A small multi-label audio tagger, trained from scratch: arch transformer.
Rows from block 5 of a small multi-label audio tagger, named by matrix and row number. Rows with one number belong to one neuron. Each number is 500 + 40 x the weight over its row's rms, rounded and kept within 0 to 999. All counts start at 0. Numbers have three digits each.
Before each neuron's rows are labels from the 100 clips, of 14976, where the neuron reaches its highest value: "strongest on" is what is common among them. Only what is clearly more common there than usual is listed. The data: strings of digits, spoken by a formant synthesiser in many voices. In brackets: how many of the 100, against the usual share in percent.
# fc1: MLP up (model.blocks.5.mlp.fc1.weight, 1152x192), inputs 0-63
# fc2: MLP down (model.blocks.5.mlp.fc2.weight, 192x1152, transposed), outputs 0-63

strongest on: muffled (low-pass) (39 vs 11.9)
fc1.69:524471563470495472496436444460570492505519470560525540542453501445466507553515516544457492484455453478549488557527478539459513486545573516509485555517527464482507552524495446463506503485519521
fc2.69:480486504515532525511521572515466505438527473470501516525522541528502454495512443551514527513452543532528474502552532448482442524563459447451472514469490434445550493466515485525513449519557596

strongest on: "one" (53 vs 26.1)
fc1.116:406492437563472594497441555546486509505470520546523560550486487492480440488582503599490533617495549453473463473433496516502456485483497478451485516464516549453576512470553553435519588458530534
fc2.116:522472511375467550566480484502539486494462496522466525466474595440559476473542529478472531531512555490421526497468456434599454485502480506380526516520541523450570559484644489446485513528493412

strongest on: "one" (100 vs 26.1); first digit: one (58 vs 9.8); voice: child-like voice (58 vs 24.9); last digit: one (36 vs 9.6)
fc1.163:481422499562533555503545568591514516456483405528482485533504510477475476498457514546502587505559525504468526493423536538469520489500430506474528508478466536451548498517463415549473471511499550
fc2.163:549510529546495562501480527535461448489473458515481555497535528504506513444475453515520544522541521563509518518486564490475512536479515494523531541506477472451541524502542503615527506497518504

strongest on: "six" (100 vs 26.3); voice: low voice (61 vs 24.9); first digit: six (49 vs 10.1); white noise (41 vs 12.2)
fc1.644:473515480470511443419509488502515661499491474520456453626482432555516438477488423452532528483535489482519566443437433476529558516498476474594566495481535456459532526560531558517549464540557470
fc2.644:536485519444456552463497533498492550507485549453486526536450391507521518462505510500427474534543574528547567499517542558563460506547520525558469532510504499493470519509490465550466480516531504

strongest on: "eight" (84 vs 26.4); last digit: eight (41 vs 10.5); first digit: eight (39 vs 9.9)
fc1.265:493483487530471532463488500494464492484511533580558545519523455518408502453504515501452489488520401474552514475501533489583464470435447507565540550446516467515450487564464452420467520543440443
fc2.265:498557532488509533513446494507503580494546398493431539535460577499480461480505472487444510460466453462472513497538528537454481540533510505510503488589451508443462440482540539463552514511456507

strongest on: "eight" (78 vs 26.4); reverberation (76 vs 34.4); last digit: eight (46 vs 10.5); first digit: eight (37 vs 9.9)
fc1.625:518463446483521478458494550443506444459462499527487574466535480534544512527495516480456522462519522542531456490483501576507487494459476508498467523533452448624453526520527536560562474486450505
fc2.625:462470495481494510454446519536500510486494511509525497520554488525463528553448456485550593513492425502501504485488431483520563432423419555524535566494412502435505515550500484465471518489534469

strongest on: mains hum (52 vs 12.9); voice: child-like voice (51 vs 24.9)
fc1.602:443477552563533489473525505491556492473484471476485551547498539527442470533582474539509488497478529474424555499477490526564473548523481554508571480509469500537514512497530453464480455465526491
fc2.602:577527471466428478534541491516458445499537530509494471490539498523485508552459466453513495506470418488534604564506417527478442476541511499534507472452509507454497471538533550523509519538467528

strongest on: voice: high voice (73 vs 25.1); "five" (51 vs 25.3); muffled (low-pass) (38 vs 11.9)
fc1.78:498475442523508470486507522517512407522499487553448514555550522466434500500493561516477479512470505449514543512492445478585478542495527519436532471499534438434509485487531537502547477512503508
fc2.78:526485511490462533531409477510461473505520526496507513478565529515486460505429465513519479536526390521585547562481407458494460490507460487537520491448539528537502531489549527505495546438469526

strongest on: reverberation (69 vs 34.4); "eight" (59 vs 26.4); muffled (low-pass) (29 vs 11.9); last digit: eight (27 vs 10.5)
fc1.564:476480482483529417532479455433451537507518469539516483575504552461477426427490546530525525531511434494440473487478434502501601532512484470423501499536540512495500428376475550511543497480464600
fc2.564:423511472494538441540536543554542518477563455563489440523571523433446457507419501552467460525568466495532464548481518477508525464520466450432486459513536519488539494482511453455500470533493625

strongest on: voice: child-like voice (83 vs 24.9)
fc1.495:545508480481589426454532512412492503540483541442472529524504449475558503476463476518463526468497454443409473534493504519428479480537508529487516471471510543450540466488496562480539484484514498
fc2.495:520505440481414465510476509527505474512570522512508495476547508517491424514440475476481478506541396524534552557544470496479460523485509482571509470426492528535483454570517525461438535551457484

strongest on: voice: child-like voice (82 vs 24.9)
fc1.634:502536465508542489471511510518500520552500509458472469565495546458534478490444505520529500466494496449556470458519501566481460447479416416424478467480538507556539544538461525468523542473529529
fc2.634:469480491491508561532517445520478464442526489481495502533537494436471484503464473502523386537511410548473546495501460537464517557475506505467472500485515533493502464519509480527497482503504521

strongest on: "one" (73 vs 26.1); voice: child-like voice (55 vs 24.9); thin (high-pass) (34 vs 11.9); first digit: one (32 vs 9.8)
fc1.490:502447520436542504477584485525486512475530436537480482585456480480522513488534543591515484456456465541516498560586480547507507517562497511485456533514496474475550453535463444479526394475513506
fc2.490:483529578489505575455531549574470518479497393504538529539468483502485545426580490541475530514491463474486542547500536460500614550478440501551562497519524534444426488488473456501434475501504515

strongest on: "five" (71 vs 25.3); number of digits: 5 (50 vs 19.4); thin (high-pass) (39 vs 11.9); whispered (27 vs 4.7)
fc1.652:553468477500520438495490463548511380571563453512474525464473546499552439464518463512456436460443531475520521519435522445515483468544476572537491464487531410498511487499502545540500553480511431
fc2.652:533410514464498494524458483487500477528527555495499455469478513503476495527486506552514507497502424447560458523484537542497474491450516510495504505449585546525564511486504518541590526453479520

strongest on: "nine" (99 vs 26.9); first digit: nine (54 vs 10.5); mains hum (30 vs 12.9)
fc1.345:436452522568507474469483468470496474555468417507495617473505543446580497515480487559480470458462519518519525542463559544454522567435416525511521516489476530476543506416456550450446493459533495
fc2.345:516485438503512568553452506487537517517553452538487548484514499462511518476476437465481529507514498439455515522505469596628505541530546477522476452546547517524497514527475485503440447582533415

strongest on: "eight" (75 vs 26.4); reverberation (69 vs 34.4); last digit: eight (50 vs 10.5); first digit: eight (28 vs 9.9)
fc1.757:515474459452461449517521564521507468493496494580519492555472459494459492453448472494462499545488531473550470498463520554563489491531562609580493526462484494498481551496475563456464544456473436
fc2.757:424439433513547512508548525534572470408469475448514517503569536505547471505485508512559557534528442514461528592531485516482503517517507509555553503498470518476457506505521476468461465526506499

strongest on: last digit: four (31 vs 9.7)
fc1.194:495524556507501445455498513480476488485463522472452560495543503446498559509564489496484490466468396516518497570490515526390502511508498515513514559537526551538489462511463526496500486522527482
fc2.194:460569484476427508529451504572416485452507491486509490497508468509485461464437446468506533465535406505480571551434441526557461522510491527581512509470509494465470472575529477456483500541434487

strongest on: "nine" (64 vs 26.9); "seven" (55 vs 26.1)
fc1.352:495449500491569484515545515595558483385427485595436522523518551494562499454539513467495511512482464526500448526536450430536499541508549515547542466498391547516496546556478492520437403536447526
fc2.352:417532505482473472514487511456504508454472504570481567489477582456518488529529505467506504449545522482453499462579435484463457595519475524435559516495473501504514478466484489471567495465496477

strongest on: "six" (100 vs 26.3); first digit: six (66 vs 10.1); last digit: six (66 vs 10.3); white noise (39 vs 12.2)
fc1.419:486458455469552433450466512451496634485531465480479425554462493459548443505534479479534545394563504493493584494471496475523468480499506486607561451459468467459434487490532536526549444491536480
fc2.419:567512539445485553465461511521512558503494464494531483540458460522555535459565503518483462464550539526500561495535550520509494546592491546565499500482491545515449537444420525509442552571555470

strongest on: voice: low voice (78 vs 24.9); "four" (55 vs 26.1); last digit: four (29 vs 9.7)
fc1.484:443450545495500468506567470500456477424494479494465549504509535441459474500585471496545507494524511479465500466520450483465541544462507482490516523542515520470508405495519499505530482479434490
fc2.484:524495457463380482469442504509494430508532499483409503462594521497484488490441470494487522570494390498521546543465499486504445507532498508505515512458515486512507478569495485505477559450493511

strongest on: voice: high voice (66 vs 25.1); mains hum (44 vs 12.9)
fc1.582:502455561502536489485506421542497538539555522525512469508490557458489584522450520526476463536497486515458539405516502550484451538510492528483500452553456486540435499591525474480510401468505457
fc2.582:513507505540483490512498560567476567475524532467486495569424459465486592522471446435513473507582528451460468457433466494466429537485499475455518463466504482541522547503548503479527502536514566

strongest on: voice: deep voice (72 vs 25.2); "five" (64 vs 25.3)
fc1.175:512476461526487474501510578500514533438582410486512560525513459470503526432511443476530512525576470497471503418517511499471519500478445527527498461551524463544489482502522460523526506540436526
fc2.175:449508452413485493492505489503506477470484560495451462564474527462506533549478521504469464480534484556433488488524550480541559472535452482543492481486478526454480491474485432517461501553404493

strongest on: "two" (85 vs 26.8); voice: child-like voice (84 vs 24.9); last digit: two (57 vs 10.6)
fc1.130:506473471583510481457502504439493464497460536489517431511480544558466469536404472536493470427555451475484520603524522554510499528500481549502484435518465486487524452523515502457517499525526509
fc2.130:514523498475425529535519495518488465506546443462551520527569547541477500516481516490545480515492385485495552526512509518456398567568505486534517503440531551492507467566492548515476503547463498

strongest on: voice: low voice (50 vs 24.9); thin (high-pass) (32 vs 11.9)
fc1.646:542503564523476441503501497494481560545555480468495446529491482478548491499494533549521630490580487532524536558475611524440623481522499491551538474370402444459471429510544500559521428552522512
fc2.646:561533458517524507508461510540425569546516479538521514494502543471480554486512477439491477554563546425503528521498533509430535534475438527501564503470454484485528544562454512458457505501542566

strongest on: muffled (low-pass) (32 vs 11.9)
fc1.621:513511485569460457493430527477471539544538513484486471515405464533507517493557501551491527477521427449507571508478519573478512551469476509480522460604535484432475510594547530459448510472402499
fc2.621:485494503569479477521445472460392550520543444495470558436426507525502430508460489522543533516474541451528547511442541496505439560480536526493486531500431444538501531519498550369495465470576446

strongest on: "one" (84 vs 26.1); voice: high voice (52 vs 25.1); number of digits: 5 (46 vs 19.4); last digit: one (40 vs 9.6)
fc1.568:504469509497399451540466530549548506544489466584548481527558511490562445492459445580579500508548480515522476533479478554531484454436492540460503471521481473533527571481496463519481489510524538
fc2.568:527501545497492432489464504454481566449556441559550486487494508482518530539501515427546451523512517483481494512499418458521416517499499481408535479527505490475530595458500485545543486540464450

strongest on: "nine" (79 vs 26.9); reverberation (75 vs 34.4); muffled (low-pass) (39 vs 11.9); first digit: nine (27 vs 10.5)
fc1.388:495533522500432492533550470470517513519549527525570508514511507515525468543484498522501482482467512434529541503505481518524464476421491508446420468468512497517461559457481532516393479526484420
fc2.388:446540536459455487554487594500451415452511427527533517483474542479525521455539487467491517482533530469554480493457476496489454549525483481517461466500489511403518464458502464492511473480477423

strongest on: "four" (100 vs 26.1); clipping (74 vs 8.3); number of digits: 5 (42 vs 19.4); first digit: four (34 vs 10.2)
fc1.759:557475539504573521484466447547547450453519466505465499452523586505481507505590551542487498444488508532509505524533509512575532546493462470550547545529474481550556493531575469453505475483510587
fc2.759:516541518467468520459488441510503459455505451517448482459457566525466501471574552512514524434543526488569467558541540514501526586509522512504497545502486467550515538482516517507501435539495497

strongest on: "three" (83 vs 26); reverberation (61 vs 34.4); last digit: three (57 vs 9.7); first digit: three (44 vs 10.1)
fc1.68:537523574472537500532522484470401419502463487451499525543474497568535489507555509543559486446512368532571542441529484461522478467461490487481495520526445493501537521480482482569493533557534521
fc2.68:510486451482476459479497539464574501525496533515471508524473474527538437489457494564481460438437470549610539478516531504524432482499486549496469486449503480467511419503571464520566570519540500

strongest on: "two" (84 vs 26.8); voice: child-like voice (72 vs 24.9); first digit: two (27 vs 10.1)
fc1.185:532555500611565479423490517516549416524508519431519602559551459495463516436469525497494444507475523530441474496526503502491502490485561544484446441486535475506489519545526560540528411439525504
fc2.185:499492489501416504458505492450475467512548481534517484520564545488426426457462462443506499503476387519532545574527459534468425471492450517554521482425488483535538469558467539490472511485479460

strongest on: "zero" (96 vs 26.7); "one" (57 vs 26.1); number of digits: 5 (50 vs 19.4); first digit: zero (39 vs 9.9)
fc1.655:547422517467522487498465440466440487453527529501560518536502536427495460423526457514463525491454539522478480531458493545506501536483501525545528521502471531445592533496548463456524464457561509
fc2.655:485480479478495483475511488481460466521483487472579480489487530451411522490544523459471452523424553430470470535574459509465469477481421534532596548441536437474536460500527508499517505479482490

strongest on: "zero" (99 vs 26.7); last digit: zero (47 vs 10.2); number of digits: 5 (40 vs 19.4); first digit: zero (27 vs 9.9)
fc1.294:570468481444525515432491468503481427469532525439553500551536574489507469473528521470499509531510572531449494550452433513530544485459495559520511526507455539548486479504531491444481471502542553
fc2.294:550484510473491483390498538516480502483495465524532510485516452545470527487455574542484471550407546468430470533536480497507469483502427521504529560485536475496467467468552475507495489499499575

strongest on: "one" (100 vs 26.1); voice: child-like voice (66 vs 24.9); first digit: one (61 vs 9.8); last digit: one (30 vs 9.6)
fc1.402:439436478567540541495546562517485536436446465477510527509508507446477470486466480531501591453501513581483467541460453541501484486531434536570494448474409486456501530536442392491489460457530519
fc2.402:498533479559483543496454472506531453433466450520497591484538500481505522498447500478492513532453516508504471498459540430469501494475508503564511514469452470464460459477507491566518502527466470

strongest on: voice: low voice (51 vs 24.9); rumble (34 vs 12.5)
fc1.500:498523512495508505463500426554423471439464501492535509548453528488480464557557506495479497532446529533579487457452493470513484519537479461509536455487512506526532502558571483518514504541574503
fc2.500:368467558457477480484502535521511550510578445500577519511554564432520557549490504419497507495515461466487509479513483536487569523495494492487441466547517463462445459460516523535423460587498487

strongest on: "five" (82 vs 25.3); first digit: five (42 vs 9.5); mains hum (34 vs 12.9); last digit: five (33 vs 9.6)
fc1.641:472467499508514526452500497530457564518432501590419548494517443460473534517470469535418520547550479527497523582445505565530514528488543574441525514490550499490479501611469494587472547445446366
fc2.641:461516446416517542434431495535506485540486543540490483529529443506551485522524489467498505490494495507572556518479529489539512552481483511416442450499518524556540531492538570482535552501486486

strongest on: reverberation (90 vs 34.4); "eight" (83 vs 26.4); first digit: eight (38 vs 9.9); last digit: eight (33 vs 10.5)
fc1.17:521478516474540524419485555436542480537394524432549513473528474446472537473511500439469448473540493425532508552533474514448527452437550476471496535489424577544543481432531456502495554522583481
fc2.17:463464567541540519477510514544444478513466541546517511521534497471530491490507524499501508472461542435541499473454481583552559572477514509523466513498503418401503548558512502502503495503506518

strongest on: "four" (91 vs 26.1); clipping (81 vs 8.3); last digit: four (40 vs 9.7); first digit: four (37 vs 10.2)
fc1.673:503557477498575487503466405541510467490469505487366513469552471521534500511506559538504497484523514508533471494453476508565531539482390491453490536560521538565513512477508484481468512517562491
fc2.673:539515524537460523516460472512553520488486527544479540495524541592510492507509561504525485499518514491610548492525450504471445501544508431466494584467506456507543475479443471485459496496520481

strongest on: first digit: one (28 vs 9.8)
fc1.617:444505493543497473496503501513499511533452524443484494548527491482543420517565415530464441451520478488444514501480459557465462499516472478467489484511474535523481472488483513494465490507534522
fc2.617:463474547440509509453492484519508559428554498468505504443521576485495457582504544410513550439510522401527538502452476461568466567516545493426456470450474505490464572572483450476555486506501443

strongest on: "nine" (59 vs 26.9); mains hum (33 vs 12.9); last digit: nine (31 vs 9.9)
fc1.213:527502524558441496560553524478566463462451477486398528490546486512547500499520491523526535516521458478495461491492401515529513521522496477570521434510543555553432498473457443413495556484546503
fc2.213:512535412480483503498508533527480446511516520507486520491520540518498473532451452453522438554497372532532557551538444461453433539476510503498498457462510520537497474553531541536495562554462528

strongest on: voice: deep voice (59 vs 25.2); mains hum (39 vs 12.9); rumble (35 vs 12.5); last digit: nine (31 vs 9.9)
fc1.650:523428472556488561455447509518489463439434532509458538482533581465458473512486480504533537419622517531434514450539467637445538512469519449430411491510532491576478490490528497502455431480429584
fc2.650:524425512492551524506506519537513465459404510509486506503595452446497469500508469524473542354534515479513506489505559554516464480468518553488480475517474534497542517549603549537467459513464528

strongest on: voice: high voice (57 vs 25.1); mains hum (45 vs 12.9)
fc1.27:467460569535541448538506473508487459489471482543515476533564463451501444545561428515487467495429448483558496426471450558523533529496511463518499534520515469601506518494514528474608480435595563
fc2.27:538540438496497536496458493507465489465550559472467446435546500525499465544479483462473495489488393567480531568546438530463436539497545500553531510433529478486478499545513531520486487514448475

strongest on: "zero" (87 vs 26.7); reverberation (71 vs 34.4); first digit: zero (31 vs 9.9); last digit: zero (31 vs 10.2)
fc1.683:479467417493505565472542477499510481420461535468497494516460541588526490467480543434416465528483483500438535438512523566539462521439497550503473515508522498517472415502577528504531489453544496
fc2.683:454507502495411522531508488522426514528511497478495471461496485475474531524441516493578560528468424463525453493514434519508459485486512510512500506496455541469523431512473466493446497493492554

strongest on: "nine" (84 vs 26.9); reverberation (62 vs 34.4); voice: child-like voice (52 vs 24.9); last digit: nine (37 vs 9.9)
fc1.712:536554525497497457543485525550528514492519490514421524564521420462526527511579458567482440465496458511521519525493446599525548523543490625516483550510550489521493460505556495510494476487475492
fc2.712:462540479454478551491487452435508510529565467521469462496508553455539531513503507399508536460481551526538507473451530492524555536478517541460522506518505533540470502508467499469458517523444458

strongest on: reverberation (93 vs 34.4); "nine" (55 vs 26.9); mains hum (33 vs 12.9)
fc1.102:458504545613474515464482529545477528480512472542556453583532498514484511506581489516505499460487493396472509489498511464558447562533510481473453467503467486545502472559544495397457574528530457
fc2.102:510520449500453539477535494520519451493549505519539539474546529472487502538437459442516489523486421478536561559524445494441422518477525518554488444458483516494495488536537552540447545531496490

strongest on: "three" (82 vs 26); voice: child-like voice (64 vs 24.9); first digit: three (50 vs 10.1); last digit: three (37 vs 9.7)
fc1.429:481541554553503517522474522470500394507525498457474491568556495530555546542601479502437448476511509459481486483477508476498535476514485496581482490480523522539563462462475508493535407484464533
fc2.429:488509476500418589533449534485505497521529454446532542444551501543522491540427445452530521505527393464523577521562455511484480569509544476519505511504542496460480481571486585505521526565460559

strongest on: mains hum (100 vs 12.9)
fc1.215:535419545464498519491472437447494450504470550516434508541576481522564447435487467501511480442546499476444565488484471564428487432561541498522450509476515548521510573494534517465567429493479532
fc2.215:506498528523597462552507461504497551503473449500522442557542390454502508500474489442467524412536500506516509525488487531516482539483493549507491530535478533464520497517576493509507503517493532

strongest on: mains hum (33 vs 12.9)
fc1.699:474511427489547516520539560538572488496502550456500509528516491520577536525585583547551481569453421523590559505467533501463470422523529469484533523556468460542573617517484523484580504446499467
fc2.699:515498441542520489496434477494494532466432503499516530474454494515531455552490490510570477526533472513513456513482477492467507474526427480449485569460569536511479587506449499506546492490438418

strongest on: "eight" (56 vs 26.4); thin (high-pass) (36 vs 11.9); mains hum (30 vs 12.9)
fc1.372:461440534567538471504541480551550487459542517510464534493583486502521485489509542474464526531490478506475507511456546512459484563524460524487505495471522467585501437520425546444515460568514543
fc2.372:466527425486427549535500549558505478480539489494520484546482517545521423494521437517513559513486359491523562524557438494484474482537525431513552486482484483523504473552502541475502444476442539

strongest on: "two" (79 vs 26.8); voice: child-like voice (76 vs 24.9); last digit: two (46 vs 10.6); first digit: two (28 vs 10.1)
fc1.747:516464448568514470462487422486511486504455565473533530576479528484466529524458420494463471494488496520466498524445496571520457533460495479482510442498478495469557471500505484523496547513537500
fc2.747:423513494467501545504530503524511496554498525510541514507483543559489476508419461505577480545480436516486538517516527538554418493541531502547487440459471567467512448591500513467464491536443514

strongest on: muffled (low-pass) (47 vs 11.9)
fc1.565:541499513590486486483610541499510497449503525446485565473472465497480549481506485519492541499495494475567471546464528502539511525433511490556543503517568501545513511493520462517513552553530440
fc2.565:495585516473415497452463556519513580523519541529512572450490516531514527486552455542528511485483512512479526516451512535466470472547549554525507496529514517490545497483473534521470526503494543

strongest on: "four" (97 vs 26.1); voice: deep voice (59 vs 25.2); number of digits: 5 (45 vs 19.4); pink noise (32 vs 12.2)
fc1.205:545473486479570399522547474524460481525472500475471451446469540504567488486531565511535446480537496521550518456497490529505542511432510590458510615496554489483500488440481471459501536515537513
fc2.205:512523537506459467393588538511516496542469504489461492447514492550515482553501498540493498438462493468496483466473510468502552548520428496516526566511472458506497506495470490435518592548449476

strongest on: muffled (low-pass) (36 vs 11.9); last digit: two (28 vs 10.6)
fc1.539:483550481539494480521466450511607512505497529523521513493535489479551504533539526516455374486451505432521492480525473529530490558494595531553499473440484470527490540450569432474560463512498556
fc2.539:496452445472541505510480511472485482443488523455444477532518477451505492488503506506503545512503555555516500485471561460466500538576476468382465499503532430419483539564462498420576473543496570

strongest on: "two" (68 vs 26.8); last digit: two (27 vs 10.6)
fc1.590:474521485566513487484493455546498450419483523447486454513523498482540480487512468494527571496534463542468559534516534549537551584550464428444584519530522541491540417491499493478495537504507544
fc2.590:566501546470467561503493535503529496465541498522452484485455526439471467534557471396539462459512419459470504433499563473496462452502535523478504555427463412453493426553476544509545483587484508

strongest on: "zero" (100 vs 26.7); reverberation (96 vs 34.4); last digit: zero (52 vs 10.2); voice: low voice (50 vs 24.9)
fc1.6:507503511481478566463506490522494489448534487511653501480500480497507500450522530550446471471472511484521408514443520497460518543528497544516484497500536520535531466519523455482461540483566493
fc2.6:469480520478508507440539532528447481451543416510538553551541425472513500489509443510441430494428546481474473486535456471469432477491442576544495532453562506493488496557507445523497520518499573

strongest on: voice: low voice (53 vs 24.9); number of digits: 5 (45 vs 19.4); mains hum (32 vs 12.9)
fc1.687:422561528466434475478408454530497504526422484434437492565537494483581515439532482478535453491469452490525431601483511480553472467513549545519498487493595526481526491484532471455516511466524493
fc2.687:462507506471541532539503539510523487529435593425521516518474487475550525457522521487505531514454534499549579526473521550454481492546505527473486507508538454449532472461503465481547573493531540

strongest on: voice: low voice (54 vs 24.9)
fc1.317:497447470486536537486485519455554491452468415569517597477480485525547542494552469475488426493457473511464562514364551560508519483462525491566482511502493523523547421511574515466476559579523501
fc2.317:514463473477503401503451487462507539438459526482506530499516563534451556529517519498474471479573485493502535496514551496580462490454455489502490501465502520396531455444505483494457466590517495

strongest on: mains hum (62 vs 12.9)
fc1.140:499479545513449400458470487420506460535404472523460520520540470504473530486517454516488470425433524548487572517466488521539507545556514458513536492451549520456471457503447502484548467469495472
fc2.140:509507436496414504484503475514435432537516496537539489480546479523458453477485505510550469561489409506541522560569507516446389479486486546542557489445535501511526444560592544517412542516446517

strongest on: "zero" (99 vs 26.7); reverberation (67 vs 34.4); last digit: zero (49 vs 10.2); first digit: zero (34 vs 9.9)
fc1.501:496488495510525445515448422490470443495445552432523533486520549520512583459561496502508527428484517605493460520464508559518500506460482540475472528508528469512449447481522524468512499494489483
fc2.501:486470480488445517486563498428474531506556456510475499553553477489540485492468528473472515520438533450494468483463467460528495459516455518521508543456502474535485545453501464419536546484492474

strongest on: "four" (64 vs 26.1); voice: low voice (52 vs 24.9); mains hum (35 vs 12.9)
fc1.88:546483477516507492513523494480466461492491463518434573482545485497510534472545473525533447471487527547510392595449516498476453516598562438529497603518568513467473506533430484441483524499514511
fc2.88:514505563464506468443450556477517546527499473536534448461539557516510500538473476493516497553513463461490543419492519443491474508498466514459445451519559427472598530491491505481492575516494522

strongest on: "three" (64 vs 26); first digit: three (34 vs 10.1); clipping (30 vs 8.3); mains hum (30 vs 12.9)
fc1.19:480566530508490484511490542509553506514498461481484513475519458532579521516541580495497504489529492465502471541486449412536449470559542495542477519381517526505490451472544546613508488462485500
fc2.19:450447542524537497507460484524484414519502521468475488462450476473503520410493514503530512492522609510489511496463461406541552491480437490463469425438526537590498493437508499521530524421429449

strongest on: "eight" (100 vs 26.4); "zero" (66 vs 26.7); last digit: eight (43 vs 10.5); first digit: zero (38 vs 9.9)
fc1.407:570473449574528482508490533469513492451576443517461509491480446523487476455482486427505460466539465492572497520567511512487543533413470474446530492485527486493503476600464469485516499373515468
fc2.407:519523461506511565452499505521447465516536521491503467536577506484498466508455507486467476500471490540424513429546566526471547564527476495566578509556509504437500541482474583424513559498499452

strongest on: "one" (85 vs 26.1); reverberation (62 vs 34.4); "nine" (56 vs 26.9); last digit: one (30 vs 9.6)
fc1.208:454499465490506510450486471482458501459457552437574461522491542466500476484513512556490520524532483567476583521432518498467508489536519537577493466543466568573574519497527462453517518414535567
fc2.208:443497484536521476396511562466476464467478473515572522464484449497444537505585506577495568519431511463452491533551540448525501467499469488550545529534545568538554466442543496439532479510518577

strongest on: "eight" (71 vs 26.4); reverberation (63 vs 34.4); last digit: eight (33 vs 10.5); mains hum (31 vs 12.9)
fc1.104:536510588538537508543478488497558554521438533454475467571551485494455516500564508481515510414516476549531510540487536469504516483487522501467499451444539437513479478491528412509521556492495519
fc2.104:581569487486553520477523448623482505479370474444470486468470489515451548471500476523550537501487519520510519488569538537450516522480483514518525510479483426466483509489438559495563519518548560

strongest on: "one" (87 vs 26.1); voice: child-like voice (70 vs 24.9); last digit: one (36 vs 9.6); first digit: one (35 vs 9.8)
fc1.546:542472435535517554503540545515494437478512472550449528563476516491536480487438567443451516459566451517461548477509533480459435557475442506475539496480499499456478483487459455479522463538528522
fc2.546:519522502545490576533477588489494413465458436529448442483528536456463455484478473524531495477491564535452504570473471515562528509515560516520494517456508490486499469514542531497541494595480566

strongest on: "six" (63 vs 26.3); mains hum (56 vs 12.9); last digit: six (27 vs 10.3)
fc1.289:514542550525482516431487537477534494468531462512473477607556439511475519460513489489487436480451557460431527459522532553496601504519450547455577501494518466482478530439505471481493577474479533
fc2.289:512541454525453489406493508494466477483532477535464475472550555531476478549491476470507529554495388496495548571495364461479436508505500454525493484410527489512534507499515545506507515541434518

strongest on: "five" (76 vs 25.3); rumble (47 vs 12.5); last digit: five (35 vs 9.6)
fc1.715:490490533512491477453506508464470462504499547483466605507537465503550514485521510529412495478496534489446473478426491495469530527450453526461500511494479453524464495551539516538459505506524445
fc2.715:502549468448434529423459454477454480514563520499482555459544520482506491510440463473497487513497404474518546573549430480528449511466526493494473475438576509512501504499521548530532529539476497

strongest on: mains hum (65 vs 12.9)
fc1.76:477453560530580413522464539459508491510539518566552520419523494491567517516550557552559502498440496477463466479470479456575524495523517502508450434501506446498450475533497474496466500565447528
fc2.76:487521447544490413506453437522481504441486522442512535562492570499461500519536524463478488517589478486478480490559444469554467497524426501519478488488537524464407453529458467484497506540476531

strongest on: reverberation (67 vs 34.4); voice: high voice (54 vs 25.1)
fc1.61:469517465490515520439478493515544434465463541466536488469477493459560523514542465536508564452522460449525520542455453576543575453404460475531438495450590446549529541488478425492489548536481499
fc2.61:457474512464487513482546465513505495465556508524536506546479506440483439477533450481507515568512528522533462539434507447512596431469566596564507474574463511416504542523552475498471528487394472

strongest on: reverberation (67 vs 34.4); pink noise (36 vs 12.2)
fc1.64:534538511527450473493508444482524509515491553519486557492457507593390460537511521526509470507487549502523470517469505498454463476447489505505506551506567487498441524484525483560572502546420502
fc2.64:549516489482533461519511510490525441489425521500450407613487478492443516473525463499517476466484511579557478466484484529452485470477548519540560446499571528447456505492420483425540532535502536

strongest on: mains hum (40 vs 12.9)
fc1.218:440519515576483442465436581455548468540480528508500563487506436455563566461487502429572453460578556468446516505490511568529415567601495485523468514523503470494474471512466533514572493494516496
fc2.218:437463481517447489548497502511517448536489492515495507467543480497436476495413405472550484501456392510507515524496453563447473532544510526538457486467523523617471451553516546467501452512467472

strongest on: muffled (low-pass) (65 vs 11.9)
fc1.356:569490519545454481544581503525528526431525518498461575484509488494501552482548568490493533468513482466615455568475506524514528555458485539505562553521554507564454494489542463550529523548545452
fc2.356:520574530520423485467507571501497513501513573523509541405481539542515539539539421502516482470457515483445528519451487531500441496544571513569519543533552491515527460504476503488488562532509506

strongest on: "eight" (85 vs 26.4); muffled (low-pass) (46 vs 11.9); last digit: eight (40 vs 10.5)
fc1.711:509489469540485460549539508488501493522596532524467568575525482497482468446570517460469467558453421490492563560476498558518476523557495486542512471497560475557474457448456487511506501415491505
fc2.711:506494454452493521506476533513516443505531483511524467438544496529479450498423449476494476531508373507550554580563439491501428487568501502566535482447553496510530447550510555487455523506449519

strongest on: "two" (69 vs 26.8); voice: child-like voice (51 vs 24.9); last digit: two (44 vs 10.6); first digit: two (27 vs 10.1)
fc1.368:493508508546486581489492485547497500537496554498508511488461522513444502524469539470478494459535461566473529537478519501456462531546486457482473478496482527414530567486465556485540465470489541
fc2.368:481439490472578559523489505489460404549520456499418521465503511472505516475528531462485533493550511443415500492535459528521538476504539535546531462511485537486558417459510470485517509444566535

strongest on: "five" (100 vs 25.3); last digit: five (48 vs 9.6); thin (high-pass) (34 vs 11.9); white noise (29 vs 12.2)
fc1.579:444504495559450502487508447454512437529522495501487512552506482519541484519512601556433496427562451527444396525448524566479504432488549460512614493549556505533458427462481509485501421541539444
fc2.579:460552506480477537539517471490537421536534477520543507500523528457518491474444539531438460385529505508521465529534472486525455502505456457504528495599530561550533544537470476518481468491523490

strongest on: voice: child-like voice (74 vs 24.9); reverberation (62 vs 34.4); "one" (55 vs 26.1); "seven" (54 vs 26.1)
fc1.315:485487498510509452509498544474505449482515566534494553511552543454506474531465461469503560482529550406410502444451482508617475520536427465476550605465469469482528460478516527511437543493528484
fc2.315:504460490473491550543464523523476506509484515502558454429451470464473448457551528451475500486483457535596492529466431526554454509513506440478466519419481470518418497530555506466498535497512516

strongest on: "zero" (56 vs 26.7); mains hum (31 vs 12.9); last digit: zero (30 vs 10.2)
fc1.414:459523507546554471441494496533508509564479507479516526482553438558465411524527501415491536470418502590510518489485609526459530437464449488530430485520495483488489502446528455505498528436486489
fc2.414:576506502501536497441499451526496509491447603519510485477554523555453426542457461571503486497498561512466540559539560493428456459490424475523514515510543440477535523524508517500517499456479537

strongest on: voice: deep voice (51 vs 25.2); thin (high-pass) (40 vs 11.9); whispered (30 vs 4.7)
fc1.312:465454477550514463507498428509541486509516472490427530546436511531516506523577563530452494481502455537478501514431581478570540589480524540533470497570475490447451528573496499516474533556536498
fc2.312:546518533498491523478523485477516525518497497504461509576533550468539501413461514496522561542574437497528499552540465542533494437506551500520504514536552518510445486508458506522469507523547398

strongest on: "six" (99 vs 26.3); reverberation (96 vs 34.4); voice: child-like voice (61 vs 24.9); first digit: six (31 vs 10.1)
fc1.706:515462498522457482499493437485475513448472544426537483470537525456517472528483542466509520518498479492503499496541494498620532539426524481489521498577545457513539526482470608419568452480528478
fc2.706:543454498483473506376514509512533469457460436513492456471500504487502525543475520528535491491477494434554487514519576488489497531488536493448527509541500579480535509535486535485489552504489501